From a checkpoint of a small image captioner: encoder layers 12.
Rows from block 4 of the image encoder, named by matrix and row number. Rows with one number belong to one neuron. Each number is 128 + 24 x the weight over its row's rms, rounded and kept within 0 to 255. All counts start at 0. Numbers have three digits each. After the name is the row's rms in percent of the matrix's.
# gate: MLP gate (encoder.blocks.4.mlp.gate.weight, 512x128), inputs 0-63
# fc1: MLP up (encoder.blocks.4.mlp.fc1.weight, 512x128), inputs 0-63
# fc2: MLP down (encoder.blocks.4.mlp.fc2.weight, 128x512, transposed), outputs 0-63
gate.325 093:165131188178116157105097110104141083138103125161113113104088154145115101105132113115127132135105180147111054184139109120086136150137107155142092142100132103123150112109092138120107116118157130
fc1.325 095:150156155120079134122150121088112132155109113123142159161127149098131180156139143117123108128141160103112152151123115155114088130117133183137094099097144124115128152110108103099150163151083116
fc2.325 100:111122164149110095085140145121183095129132138169104097130144124135142061111116166165123110126143155129090067130094150108123131137157149145107130116121115128152131111114141144111114111148194161
gate.326 110:133127105114117121141161136163140143144125117120069159133184119095129101115122106128090191161112142121108138168151128100139119149114097078141136116114102120140130088150139136187148132149116127
fc1.326 110:120117127117120139116127133089127121106154116104167128131081129164104123131136172134141106120143103122156152117115131135132142123141166165099111117090164155102066099105142135090094127115100109
fc2.326 118:153101113144094138157159130105155126090120131179152130134060119145180150123141120119133180131115116124162099147110122122124160118097136089135065109112094109106109142129152127147133115127119141
gate.327 110:154146171159131130134172159146123134114123081132145162101109143117156138122120145099119140165085126116145133148137168134110137168100140107175130135134068086157119133118143148132081168124127097
fc1.327 105:197145115132134135170170085128142144107111135186151156124108153093117132086139134108115112127161089113154160086168152108120139083137112136153139138100083120167070141104108155140140171153144166
fc2.327 120:169121167129113130108142105123084078166144125158172138138087121184103118133119178108113106119150129122177113131141115128145150093132152159166116135151106092151144142138143119133072118106145092
gate.328 090:133142119108113168132163151126159133139115095143129145091116164099134145160131122079162123127140116135111147042082102100119157155092130120087185136109107132131134146105128125148151078134134111
fc1.328 096:126140129155116153119108112120141138143125145147092167096135168084104150173115130077124127114121133100120141104136141104155152134103113135129155115120142129130136117123156076131149089099115092
fc2.328 100:105146121156163113145145110163187115111117142143119128166071132114132128108149140141134186152102119115100088115173109122105139133153129071150126157099124139092137120134131192113165107120110138
gate.329 106:178145086137105169159136127137102116121140170109128115178101141129134164180111118100103150140192127144121120116165145141125172096145093104110113105087119119101146110155183135143132115132140112
fc1.329 109:094135092133115124141096144100116134105123123125119147105130129150136138156114123123106126100085144050094144112133156101107169176131171170146165154125146114145088134135100100170129082140114103
fc2.329 094:100161106102099077120169172133131160115138153106128116114145103078138091103120151140135133149105147153161146125145115127131145147133136106118139148134142075112122080156170145104083139120120114
gate.330 092:119140125148094108131125115154135091136098105124133153133098087124135111142120127182186127125117146121180126103133131154098173144069119141107083104139129116148117123147091148090144126159134124
fc1.330 102:128162154146145125108116135106116086113188110145125132138105108107119152073140146128151084157103179116144136087159114131159162098099142117141147140132129136102140119152129142140111119143130122
fc2.330 132:160132138085126136153149160123138084123095110113146093145174130104144140124128087100161120136093127135098170144160106138144116114102130107134123140163133121125144158110153133169157150116125051
gate.331 096:157126110120121115103125134147136094131146117134140140085111146124161171154196207097126127132120136130084099125126122123101105138175099083095138180135100151147153115152099093124105140082130107
fc1.331 090:123142142080133157118169114124139180104112146141105120155158141100163145113118125161111133098151156110093142130152147130104133151118124141168126131111102107095134148102137111087145121159132142
fc2.331 096:116134165109126136124128144126143132141101104143155145068109127153106112144180134132160137179130152110118126106140129101152133147145108109148149137132101135103154100138163096116154148122141079
gate.332 108:175127120129143172128104086096139132067118148105119130163113106110102126150130147093096104114117153148098085163128100145132113161114144112142163122166120131144169122119143103130173155104116126
fc1.332 107:140087145151147157157127163129094159156185133118130135115085094086152081135159151122139089187104128124135175121133085133121119086151143158117146103105124154080089116120119153179147094117101163
fc2.332 106:143132098113121134120134106149083085109114161139137134144160137204117081095121122177158117105159171145140141101130178123134106129134159114147130171121120073133153128160101112121094145117163111
gate.333 113:102166149141072154138155158170193124108136119177132138073148143139108140111104147119106138112128156098142096101128144104137130131139121132102144162133125142145145135112089120112087150115092128
fc1.333 113:100131126166101133109162147154127164152150106105128102128135159155121142096114109126121155091110118157112107155123155164109154135140153117143147174119104135172151078146114113139143103129111169
fc2.333 128:109101097094165120152110117110119132121136123116140063127130119115099080100138134145164129121141119139125110147117130153128143138148094145096113155091117113140156154119161152139134078119131167
gate.335 102:168145131189096119105149128157139090102125136099172091110066152130094156122138129119098110116129149092121112118090090124145179132084115134148104144127170143126115091116126118145121141129127101
fc1.335 094:129090108142146136125140137120112099101133099122102109122111114119142166095125124121109100122157128114080140134104186145123156102125160147137135133132134092097131154074122122147110119132150162
fc2.335 077:156147142146139170109122150116168119122088139105122142120121110097127101132164100165153074131110138128131126081139143113110129124108117115124151132164130141145131159191128108134082181104102049
gate.336 088:141150085140119071167187095170111152122184127119168119102113180142116095122127089128108105135166131132120111188115138119124112136118127114124130074128128153083144125121157134180127127134173111
fc1.336 092:159108106126110108161141127137105159144173104117135123140135109123169094129127174159121121138158105154154136126139179140088187134126107148152142150130140097188113129150110122104106108147100115
fc2.336 109:139119135142093161120103121183140152114147095117120135108112102162081136137115114112130170151147135190146090150169143152148119104112151144107140128157123127087175114117127112151127159082140105
gate.337 105:129134164118104170147106152118131128145148073175103137153117081083101132144114138184116113128125132142104146100089116099057139117104109122147122126147121147092125138172108110131136149162128139
fc1.337 100:123146103132155139063133117118165146085114161139133129151134134153121107106157150082073116124124143139126145163155157147159144137136127159096115114138123125117151149110144182120116122096137117
fc2.337 132:106093080064121086164121098171130121080119168084137130132117179115116117131139148096138120106155126143166130154098141151176136124106112092138117119115120087159120125153106099076115139107119161
gate.338 101:121101073134151147136049112133135104194089121119096111136121083131153133147103115131161092129098157091129126118141159130148168175125118119148163088131108106103110145125123147108108112123152180
fc1.338 105:098107128106113144124145115127092102143120133115164117146150129090159162139112098094124113145153117111123091112143120134148157137074107151099116066111148168121111178122132103121143140129122133
fc2.338 119:153153136166160143077104142064115159131126106114138124081116098134114081124163107135171125134137132148142178112098136098150109151121085135139145133110134161125131099150125098134107123151179113
gate.339 097:136141130146136142111119142115157120123177076118151128092132142127126100136134157117112115117163154161074142106173112140103098118118118147122115128110115096102153116108081118161134086119125153
fc1.339 088:138144144184171143095093121138082139111156105096149129122147107160091137166109114149083144122176093136143137099167142102093119142133127119121103123141119109114117138116119104112096126135094129
fc2.339 088:127140152127128132114098133092152133195114136157148153101121124110112127115110098147136118165143135128121138159138144099094138096078142094140126113114107156105119095130087111147149106116101113
gate.340 099:137129066124112110150118121131131091125111134112100144188138110158140103108114187100125142134142132150146149120159132113157130119141134123116153159118137130142107139094106115074134178124101135
fc1.340 091:137138117134094161100122152133121101134127146130139119094109132164172072125098177120155133134130077123135111111121158139149131177115130143149174114131114123110132149143129080108119175138141115
fc2.340 114:137136100120124115137143156116137149126090099155131118139122085195076125186116156093092122148153131089133135087125120139147156155149133104131143115137124105140149133100076179125105114140147133
gate.342 099:127131134122156172117126119157151117091133110096122152123143146159133173147090129172157152071122133131151099173137155142128110140127157136128146162106112142127133121131145116088146097145115161
fc1.342 093:129114153161108128080115049129143128136083151093168126116151106132127128159122120133129138100128144137139109124121129144152115102102153121124133090115140125075140087151201102094133129123116132
fc2.342 111:125170117184148155122113133165139094127146149123093151097134144139157150140132153162144113144147132124145139119102145155125079146153082177186106085096106107149133102088129095162127140138099066
gate.343 103:118155123084136126120162060168118081074096134186109120085124093127106142150124150125102117117120122117101134099125107121153191127118090079134124099131136135119138124143156143173092177144081135
fc1.343 104:164108116100131170130124153087103119162128152067151100160154127166147138090150128125140114128144108106126094142179141128114129109124133163113110158128138121091127133120107143104159104130105143
fc2.343 102:089110124177136123165082119096093131121087129088129165121088138133113115114124130116190155075161143161106110115155129168125133146122152099157133110109127160141113107130094126137138129143087164
gate.344 098:094124182137166135106124108104112096115116093096157104120137119112150108113117138163121137091135133119172151146152176142154140150148164100113121178137113083140130089089112120143124119120140123
fc1.344 093:116110135109144130145130111134160149114091136132098115116079086108115102118061165126117121136088106152073138119093115148130113098126118139151133120140092132088110116135095146157091131133125149
fc2.344 082:104137120156149149165138155131149124110124167103146127114140129135140130160158130174146146120134139138111131136129159131137150111104142115114098105182085111151177122106160106119093168169137089
gate.345 103:152104146147135139158120097132147175089121126119141176136190122167128143115140129129134130082100125126170103139126165114129132124144151105063177123116121101121151116160133089135142137148140129
fc1.345 106:105107141080146116123138116117191150101125142132123156122121160132128136141129134170112093097122129093090141104167132122129162121093200115099173127109139113140124117143098154095134126134079142
fc2.345 114:113120168122169179117142106124143136122082100155152109115095141128142147122167149115097158139106117098138117112142119161136109086142082099138116110145125072106123159160118089108107120162132106
gate.346 097:101124157115114142146108133110108102136165128115139114125121125129137115097127121142119164161096144133133130093134129051134144137104124116136140094118089114090104176091129107141086119160156148
fc1.346 093:155099099155045133161138151108121092122126159154122165110128142141103129122160117137140091125134157141131141113170123141137094135107129098112133129125123121187150153109123112136127151149132115
fc2.346 076:117130141138093139086153098153147123130110144195101164164123104124121151080102128124076154109114127079128135097155097134105152120118144151116122149149128174097094128117126129178127150169143112
gate.347 096:108078130127145136129151123115149118141154125105078157081126139148117099173097130131124145149081157102114121141156158161098108098076114097123152176125137143101122138143143114106151124117162117
fc1.347 091:182150113157095125139135127156105115142119114083171125183150125137102142138118155094123157129143115146125122138145089152177132125134117138165092108109156117139155113125128136152134141087121134
fc2.347 057:121124122099098111160102108130118128098083174109115145120094152095158159150098126173162097088158120152098106124137129114108129171117101143131144113123132101131129141134144125124136144112108136
gate.348 098:147095180095117165128180136142130128185136147115124097084100108138084099122117093101124132138141106102138113130138152170099130107124099148131149162115112111102125113154104115146113114126119178
fc1.348 103:154141147108165124121123081136141126098116107138120165127168114118116133109145110133116099095102156132167147150140112098131147143118140117148103105154107192167131159121126100130153115138104086
fc2.348 099:088149140113156137139109082204103133119131138141117143177099114140151122159083056138089123154118103133117102154142130095118156132146142171107102129175091117116104116109142092106155152118116174
gate.349 115:130143136150099095094086163124131113090142121132133156103145139142122126110118137091101064137120063128122114121128120159142127142145122104116092156152147122129149073175136202134113145128151116
fc1.349 118:089158138112106114133082171101154097091135114125181129095115109128135123138097114128133101135075116127127088134106135134112123132105120142139119137133098133151146160139186174120158136132134146
fc2.349 129:169079124138138152107155162157121119069132173137128119126137141127141119144137114108107113180088112134157152117158118109156163139153138152131105101140137140163113130157119136164123112151122093
gate.350 103:183153090111153161089122102123133136118134149130160138114160145129100142119144147048086161132132108163103099084131132090162120113129134123126092109140124134104125142132099115129150130096125117
fc1.350 103:092126153120161138135148160149132163069112130172160159141089166069136127145103127149126085116143176116118151113120085157134120177126147118114155137136117113162136093086125151137139132136108167
fc2.350 098:158118178131139138107126155181125111146112084135159121199096112137137182131179138114148143151131130136140133159160124121117139139168163119140129089126117124138120093138134147158084127075160101
gate.351 093:144157126155084134152128162112130117080109128160102107152153194142124139133102129108130113143139110130128153089094150171138131141099051122123147142106102123182126116124167111148112149152153128
fc1.351 099:161153107084117132148131116183133129111122131176132144092129124118121127139130086139119135111137151184101095154137138182122126153095082148098201104135144154153125100103103130123103155131117094
fc2.351 078:100109115118105117127148155137169090134121092139123122144131116139141135136107165130147150147148167125100158106141123124151125145152175115099068171092079122113147132162195127123178099124167145
gate.352 098:071142150158106135153091099124112125105139144168133161141103127165115141139111114135137129170093074141081093082114131149131157122176119110135130141106174119133128090089166155111108154154132142
fc1.352 104:102155140125146095097071088128141107143136142137127178100100128153097129143088099122143105141128118142115107126107123108143133107167118105158114150085151092157112057102118173122137126155155124
fc2.352 088:170120130148123106153180158143166121101122138138131165131169124120145130107150138129084172110170111107182134130162115150108150124104126141120114129161126143135134130126142136102117145149126110
gate.353 094:116138133135125150126086134120130150166136134144117141101123151092144115134114133102136084134093110111153092133099098140127129090178133132163130116120157097129110113167141122090154149126178140
fc1.353 099:133112149116139126148150113136162150104161129083091125160128129131123125126120132104136078144138148140109169113149133110104110112126137084158131107141117181118106120132140140173185115131106104
fc2.353 113:091131160144124188134143096134094150092086143176147136105137123132148158094168177168156150108166140127094133109134133115118136162098122103081098178166103085129131116093123151153099121125080136
gate.354 113:127127135117120154121115128141128086132099126110124145131102087137164118160138135157097146110165125101146079119143127100142143152130071149127150094174076163155113135109163171111155126156141150
fc1.354 101:110124093107141135084092099133127133127113126103117135111111133170092119146118138140135156130150120127162113138131137158138137149121128109175043152118135132131108094125107136090136135111104164
fc2.354 128:114137131137111162092122106131133153117106137106140193129097114153136146174116136146127139131137127157127108114115144122173112198127088147141163075144123159128148096096120162095111126150127173
gate.356 097:134101127116129132107137155112118128131156171106119136138137125138090071147135129138127144168173104088087141158131114137103095083108157096080144138084112194136143166111166120136129133087116123
fc1.356 095:111094138136124130144122119163085114188146111171125126105091102102119183118132116117114103094125153130122106140098124159136120146108105158134176127145150102154139085127125117154111135159138114
fc2.356 087:163137148142088088139160166102126143136174139116132177130167157099127064085119151152095178123059146147132134136130158115123098071128149099117154084125145113163146146102125112167126096130121144
gate.357 108:148098101140127115140110108149157109151106120165079094157104097090134167139160125148114160125119122123126119150106126134155146094133081151137122104180110139127111151134159133160169147108169123
fc1.357 098:145171095116122125122171152118138093152120143121149142120141143139108128119109135140194143111115168162111136104145134166054118165125139111117147054163141076133100103135109143120121115158113161
fc2.357 110:152122165096106123159132121086140121184121130136135141127117093150160134128116110149136148167128141146104121135129120181137104154135116138114139152216115166102114106084170145121153105158171136
gate.358 104:130158161123121135108114081149121157117153132137149100161132123103143103154139112090090151163161139112080122107128107127093126065119131076158122131118161145162120106122154154080117132113117127
fc1.358 117:175136139119111100125188193077117143143141140139101148119150137091121128098104119139095117095128134148153140122131108093182106141135098119122076151168125116150123157138126116111111123175163136
fc2.358 159:141121138129157136159142101151125126142117119135135151143092121144111141104171108178176118126093128115143096167140134144185102131121118167138098155166106140121098150106146104145152169081140114